python train.py --dataset="telephone keypad tones over noise or synthetic speech" --train_examples=39062 --output_stride=2 --qk_norm=false --subsampling=2 --width=256 --residual_init="none" --shampoo_beta=0.999 --max_precond_dim=1024 --warmup_steps=80
Rows from block 5, named by matrix and row number. Rows with one number belong to one neuron. Each number is 50 + 10 x the weight over the matrix's rms, rounded and kept within 0 to 99. All counts start at 0.
# fc1: MLP up (model.blocks.5.mlp.fc1.weight, 512x256), inputs 0-127
# fc2: MLP down (model.blocks.5.mlp.fc2.weight, 256x512, transposed), outputs 0-127
fc1.137:53 48 53 53 52 47 54 53 49 50 51 51 53 39 55 44 41 62 48 43 56 53 40 49 51 46 51 48 40 55 52 54 48 45 47 51 51 55 49 51 44 52 57 50 46 57 60 45 53 49 47 50 51 48 43 42 52 49 54 45 41 52 57 52 46 45 57 50 57 36 50 54 53 55 44 53 54 57 44 43 59 46 47 53 47 57 53 44 52 42 46 48 47 47 59 47 43 47 52 50 56 52 49 47 46 59 53 54 51 45 51 49 40 57 46 51 45 52 49 54 51 58 52 47 55 60 46 41
fc2.137:50 58 44 49 55 59 45 50 52 53 49 50 45 58 48 60 60 41 50 52 47 48 54 52 49 49 52 53 51 46 47 48 49 57 52 45 52 48 50 54 52 46 46 54 53 41 41 60 47 45 54 50 49 49 53 55 48 51 49 51 56 48 43 53 52 53 41 51 48 58 45 53 45 40 60 52 47 49 56 56 38 56 55 51 50 45 45 53 46 58 54 53 49 53 44 53 54 54 51 49 48 43 52 51 53 38 44 43 53 49 54 56 63 46 53 46 59 45 49 47 58 43 43 51 46 42 54 59
fc1.138:54 50 51 51 47 54 54 47 51 48 50 58 46 50 49 48 45 59 46 44 48 42 48 49 54 42 52 55 50 53 55 53 47 53 47 54 56 46 55 54 54 48 52 52 48 50 48 49 43 53 46 46 46 51 50 49 49 46 52 55 52 48 47 58 48 52 49 45 52 45 56 51 47 48 47 49 48 48 45 52 55 49 51 51 55 46 53 59 48 56 49 47 48 53 47 49 48 51 46 49 48 47 49 47 59 48 55 54 50 52 50 58 51 49 53 48 44 54 56 49 53 49 46 49 52 52 48 47
fc2.138:48 48 50 53 56 48 52 55 47 51 47 40 55 51 53 59 56 43 57 59 54 59 51 51 47 61 50 45 54 44 47 49 52 49 55 49 46 54 45 46 50 52 45 44 47 49 49 47 58 42 55 57 53 50 53 50 51 60 50 43 45 54 49 37 49 52 48 55 55 53 41 50 56 55 54 51 55 51 53 47 43 47 53 46 48 55 45 40 50 49 47 55 49 47 52 51 55 52 51 52 50 52 49 54 34 54 43 48 47 48 49 43 50 55 42 55 57 46 45 52 47 49 57 46 54 49 51 49
fc1.139:55 44 50 60 56 50 50 54 65 43 59 57 59 45 52 49 50 48 40 47 52 50 42 46 61 65 50 55 55 39 46 63 51 61 49 44 53 36 61 57 56 42 46 40 52 61 49 45 49 48 56 65 52 41 60 46 43 33 63 49 44 55 47 49 52 45 54 57 39 51 43 47 48 49 44 46 50 48 44 55 35 53 46 47 44 35 45 45 41 61 46 55 57 37 45 44 47 44 57 58 46 38 53 44 47 45 44 46 42 53 43 51 34 71 46 45 57 52 48 49 50 30 53 55 47 49 42 58
fc2.139:54 52 44 38 45 50 51 44 51 53 54 38 50 45 46 60 51 38 64 58 51 47 54 60 52 53 38 53 46 60 53 36 47 40 52 41 47 63 48 52 53 57 55 59 57 43 45 51 58 52 41 38 39 49 37 53 46 58 45 59 52 48 45 55 37 55 58 45 48 45 48 71 55 45 52 58 54 46 48 41 55 38 54 59 60 55 59 50 52 56 51 49 44 59 55 46 42 51 60 43 54 50 44 51 55 56 46 54 58 40 55 41 64 37 54 50 50 38 44 52 48 49 52 52 51 46 47 48
fc1.140:44 47 47 50 51 53 59 48 51 40 53 51 50 48 50 41 45 51 51 50 45 45 44 49 53 44 54 50 51 54 49 56 55 50 51 56 56 51 52 54 52 45 48 56 47 49 59 46 48 48 51 52 43 47 55 47 50 48 52 52 49 46 49 50 50 52 45 48 52 52 46 62 50 53 50 47 52 48 47 49 48 38 56 44 47 47 52 54 44 55 53 49 47 54 48 49 52 52 49 39 47 51 61 50 49 51 50 57 51 57 46 47 40 51 58 52 46 53 50 41 50 48 43 51 53 54 48 51
fc2.140:59 51 61 51 48 46 43 52 50 58 43 48 48 50 50 64 59 52 49 55 58 55 56 54 48 51 49 44 47 43 50 43 48 54 49 37 51 48 49 42 42 53 50 44 49 47 40 54 54 54 48 54 61 56 46 55 48 51 48 45 52 54 47 47 47 50 51 51 55 46 51 45 53 49 48 50 46 49 53 53 52 63 40 58 53 53 51 44 55 51 48 50 55 47 51 51 52 52 49 67 59 48 38 50 50 48 48 45 44 42 50 49 64 46 44 48 52 46 49 56 45 49 60 50 48 49 52 46
fc1.141:51 51 49 56 52 54 50 48 53 52 49 55 44 47 56 50 48 53 49 47 50 51 47 47 49 47 51 51 51 52 52 54 48 52 47 53 53 50 55 46 48 48 51 51 58 49 47 49 46 49 46 48 48 49 48 48 49 50 54 54 49 49 53 50 51 56 48 50 52 50 48 52 53 49 56 44 54 49 44 46 52 45 54 46 46 51 55 47 49 52 52 43 47 52 50 48 49 49 54 48 51 52 51 45 47 50 55 51 53 53 52 48 56 44 48 46 52 51 47 49 50 54 53 49 52 47 48 50
fc2.141:50 55 51 44 49 50 51 53 47 51 50 43 60 53 37 51 52 40 57 52 54 49 53 57 50 50 42 49 50 47 50 46 49 48 53 41 50 50 48 55 52 55 49 53 44 51 49 52 49 46 55 51 52 54 57 54 52 54 48 45 53 51 43 53 49 42 51 51 53 50 53 48 47 52 38 57 42 48 68 55 49 60 42 52 65 46 40 53 46 50 47 56 47 48 49 52 58 51 44 55 51 46 46 53 54 48 43 47 38 44 44 57 37 61 49 54 45 48 54 51 49 48 47 45 48 56 52 42
fc1.142:42 49 46 55 53 41 50 45 54 50 55 48 40 55 47 51 42 56 50 43 46 45 43 45 52 48 50 53 38 52 54 52 47 51 51 57 57 59 43 49 53 49 50 53 53 42 50 52 52 53 57 58 53 48 56 53 56 45 46 48 49 53 50 58 50 52 54 46 38 46 46 54 51 56 48 56 53 55 53 54 52 47 49 49 62 40 57 45 48 42 52 37 53 51 52 45 49 54 53 50 50 48 57 52 48 49 46 52 57 39 51 53 46 49 52 49 47 49 44 41 55 41 49 38 41 50 44 61
fc2.142:61 49 57 45 50 63 56 50 49 50 51 54 59 46 52 48 62 46 52 53 56 52 53 55 47 52 51 44 49 52 50 50 55 50 48 45 47 43 52 52 46 51 52 48 47 57 46 46 56 44 45 50 51 51 46 50 43 54 54 50 54 51 49 44 47 50 47 49 59 47 53 49 50 43 48 38 47 48 47 52 46 50 49 57 41 52 42 56 53 54 49 63 45 49 51 55 49 48 50 55 51 48 45 51 52 48 60 48 42 62 49 52 50 50 51 52 59 50 51 58 45 49 47 56 55 54 54 41
fc1.143:53 53 51 56 50 53 59 51 51 50 51 43 50 47 51 46 50 50 48 47 49 51 39 48 46 52 54 49 49 59 53 54 49 52 50 53 47 50 48 51 50 48 57 56 42 47 54 51 52 52 54 51 54 51 53 51 57 53 47 45 58 44 40 53 56 48 48 47 58 53 55 56 43 47 46 51 53 54 50 56 47 46 46 50 52 49 51 50 52 49 54 50 51 55 42 50 49 50 51 50 49 50 47 54 48 54 53 54 53 51 47 52 48 54 49 47 48 51 54 49 48 47 51 40 54 53 53 52
fc2.143:49 45 56 46 48 46 48 51 49 51 42 53 49 50 53 53 52 51 53 57 49 53 59 55 55 46 47 51 47 47 50 47 50 48 49 45 52 53 51 50 51 51 45 47 49 54 49 43 47 53 45 49 49 52 47 50 48 53 52 51 40 50 53 51 45 51 50 50 47 47 47 48 53 51 52 48 51 45 48 44 53 51 55 48 50 57 50 54 45 52 48 52 49 45 51 54 51 51 52 52 52 52 52 50 49 43 52 51 46 49 50 48 49 47 51 52 54 49 52 49 52 48 50 56 50 47 49 48
fc1.144:48 50 48 52 56 51 54 47 38 57 51 46 57 44 58 51 42 48 58 52 52 53 41 56 50 56 45 53 53 49 50 57 51 51 51 50 56 52 51 45 45 51 54 53 48 49 60 47 44 58 53 41 44 53 43 54 48 52 52 46 45 40 51 49 49 44 51 51 61 54 53 49 52 47 58 55 49 56 44 53 46 49 43 43 57 51 51 46 47 39 55 41 45 48 49 48 46 44 58 46 55 53 52 58 51 49 56 51 45 39 43 47 57 50 50 45 57 49 50 52 52 65 58 47 51 55 54 56
fc2.144:50 55 47 52 48 49 46 47 56 47 53 52 41 55 54 48 54 55 45 49 47 48 59 48 53 45 56 44 47 53 51 49 36 45 49 49 45 49 45 55 51 49 49 44 50 49 47 53 50 45 56 51 54 50 56 46 55 48 49 48 53 56 52 49 53 53 48 46 47 47 50 51 46 48 47 47 51 43 52 49 53 55 52 52 45 51 53 50 44 59 51 58 48 50 53 44 52 57 49 56 45 50 50 45 46 55 48 50 54 59 51 52 45 49 47 52 49 51 49 46 44 41 47 53 47 52 47 45
fc1.145:49 55 54 46 53 53 52 57 49 40 52 40 46 41 51 46 51 52 49 55 47 46 51 51 49 52 55 45 52 53 50 56 48 48 45 53 52 55 51 46 55 47 53 56 51 46 47 45 53 56 46 46 46 48 47 51 48 54 49 46 48 53 57 50 51 40 59 50 53 54 49 51 54 53 55 51 54 50 53 50 58 45 47 54 48 50 46 50 50 46 58 39 50 55 44 44 48 50 49 51 55 50 51 45 57 62 52 53 55 49 44 48 48 49 53 56 49 52 45 44 47 49 54 46 45 52 48 55
fc2.145:52 48 49 51 52 49 49 52 52 60 44 58 55 56 47 57 54 47 50 45 54 49 48 49 51 44 47 53 50 49 47 47 51 47 52 44 51 46 55 53 50 50 47 46 50 55 47 50 51 50 51 53 52 51 51 47 50 46 47 53 53 49 43 52 52 58 48 49 52 45 48 51 49 47 49 50 48 50 51 51 48 54 55 47 50 52 49 50 49 54 47 56 51 51 51 53 51 53 51 49 44 49 47 55 46 45 47 46 45 50 52 53 53 50 50 45 49 49 53 53 50 50 51 48 53 48 58 44
fc1.146:49 64 40 51 46 54 44 68 47 55 56 42 63 58 68 57 99 67 58 19 66 67 40 69 36 75 56 51 38 54 48 54 62 46 45 57 51 74 69 50 87 68 19 37 50 60 65 43 40 70 47 78 54 62 43 56 36 13 72 50 42 16 29 52 47 44 82 62 74 55 36 51 45 75 58 79 39 47 55 65 65 72 58 54 36 51 58 89 16 63 62 50 66 43 49 51 72 37 45 37 49 56 50 67 65 37 59 56 44 45 42 33 52 55 50 51 39 74 20 49 53 56 42 40 38 42 61 61
fc2.146:59 47 63 67 76 17 19 50 45 52 67 53 56 35 74 78 49 51 32 60 54 47 42 65 47 43 86 59 58 36 52 33 37 33 69 41 47 35 49 48 17 23 56 55 55 59 48 41 47 32 55 46 45 80 12 77 49 49 35 34 35 42 51 61 51 33 58 36 79 70 33 51 29 56 72 60 60 52 39 54 40 23 74 51 58 67 85 46 48 51 90 31 72 82 68 74 67 31 73 69 27 46 37 69 24 90 38 62 52 66 88 63 34 49 70 33 31 79 55 18 63 43 20 54 37 33 56 61
fc1.147:56 54 51 50 51 50 51 52 57 48 48 52 52 53 42 53 52 49 46 50 61 47 46 51 45 51 54 56 47 52 47 57 52 51 47 59 60 49 36 52 53 48 51 49 59 52 51 50 54 47 54 50 57 51 48 58 45 50 45 53 48 52 53 44 50 59 54 52 41 54 49 54 42 37 48 47 47 43 50 48 49 46 48 44 57 44 48 48 42 60 55 50 46 50 48 47 56 54 46 56 51 44 55 45 49 43 46 60 44 49 45 52 42 51 48 46 59 48 47 49 54 41 54 41 48 52 42 55
fc2.147:47 51 47 48 48 54 55 44 49 50 59 52 52 46 61 37 42 44 47 57 41 50 47 55 57 55 44 40 51 49 55 30 53 45 50 42 44 52 66 46 51 59 53 51 38 46 49 51 50 53 46 49 50 50 52 39 61 57 58 54 44 49 53 56 41 42 43 55 67 43 60 56 49 58 60 44 56 66 44 48 47 53 48 58 45 58 44 49 63 45 41 48 53 54 54 51 43 56 59 46 46 53 51 51 45 49 60 37 64 53 59 45 52 39 58 54 49 51 46 43 41 53 43 66 57 48 50 48
fc1.148:49 62 47 55 45 50 47 54 41 48 51 52 45 59 43 35 39 61 47 67 41 48 59 45 42 43 63 66 54 38 58 52 69 42 49 47 51 61 52 43 38 54 53 36 54 45 53 46 51 49 48 50 49 58 64 44 56 62 52 51 49 57 61 55 52 56 50 41 37 60 59 49 44 48 42 56 51 40 53 61 65 40 55 57 33 38 59 71 48 37 39 50 39 64 54 59 42 51 49 52 45 37 39 63 62 34 43 63 50 58 52 45 31 45 58 58 52 64 32 59 48 32 59 63 58 55 45 62
fc2.148:53 27 43 52 60 46 52 45 44 52 49 37 48 49 50 70 54 60 60 37 49 49 41 49 51 70 18 43 52 57 38 56 34 58 41 55 37 46 63 42 40 55 59 62 34 37 46 49 36 55 64 65 47 45 52 62 42 49 46 34 54 31 43 53 41 50 51 62 51 44 51 44 61 73 63 50 34 64 50 29 53 54 42 51 45 58 62 38 58 46 66 36 57 46 53 38 55 58 46 43 56 41 52 45 30 50 53 68 38 51 31 49 59 46 52 32 46 39 69 39 44 57 54 48 46 42 70 34
fc1.149:47 51 53 49 52 49 44 51 45 54 52 55 47 52 58 56 58 46 54 60 46 55 54 54 50 57 46 45 61 55 47 46 59 49 52 50 48 53 57 44 49 57 49 42 53 48 44 53 49 49 45 39 45 50 49 51 45 55 50 49 52 46 49 47 50 54 46 52 46 49 45 45 54 40 57 48 52 47 55 49 53 53 56 41 48 52 50 49 47 51 51 39 47 55 38 52 51 51 58 48 49 52 49 46 45 49 54 49 51 56 44 47 66 41 49 48 54 47 47 52 46 54 52 45 46 41 58 54
fc2.149:49 55 50 53 47 49 50 50 58 45 55 39 58 48 35 45 39 54 49 41 51 44 51 41 49 43 56 55 44 52 52 50 40 45 48 50 51 48 46 54 54 44 49 61 55 57 53 46 49 54 55 52 48 56 54 46 57 43 46 55 46 56 53 58 55 35 56 44 52 58 60 51 45 70 43 52 42 48 50 48 52 47 42 57 54 55 51 52 48 46 51 60 58 40 60 48 48 44 43 51 45 55 54 43 63 55 42 45 48 47 54 54 27 63 45 54 40 53 48 54 52 56 51 52 54 67 38 48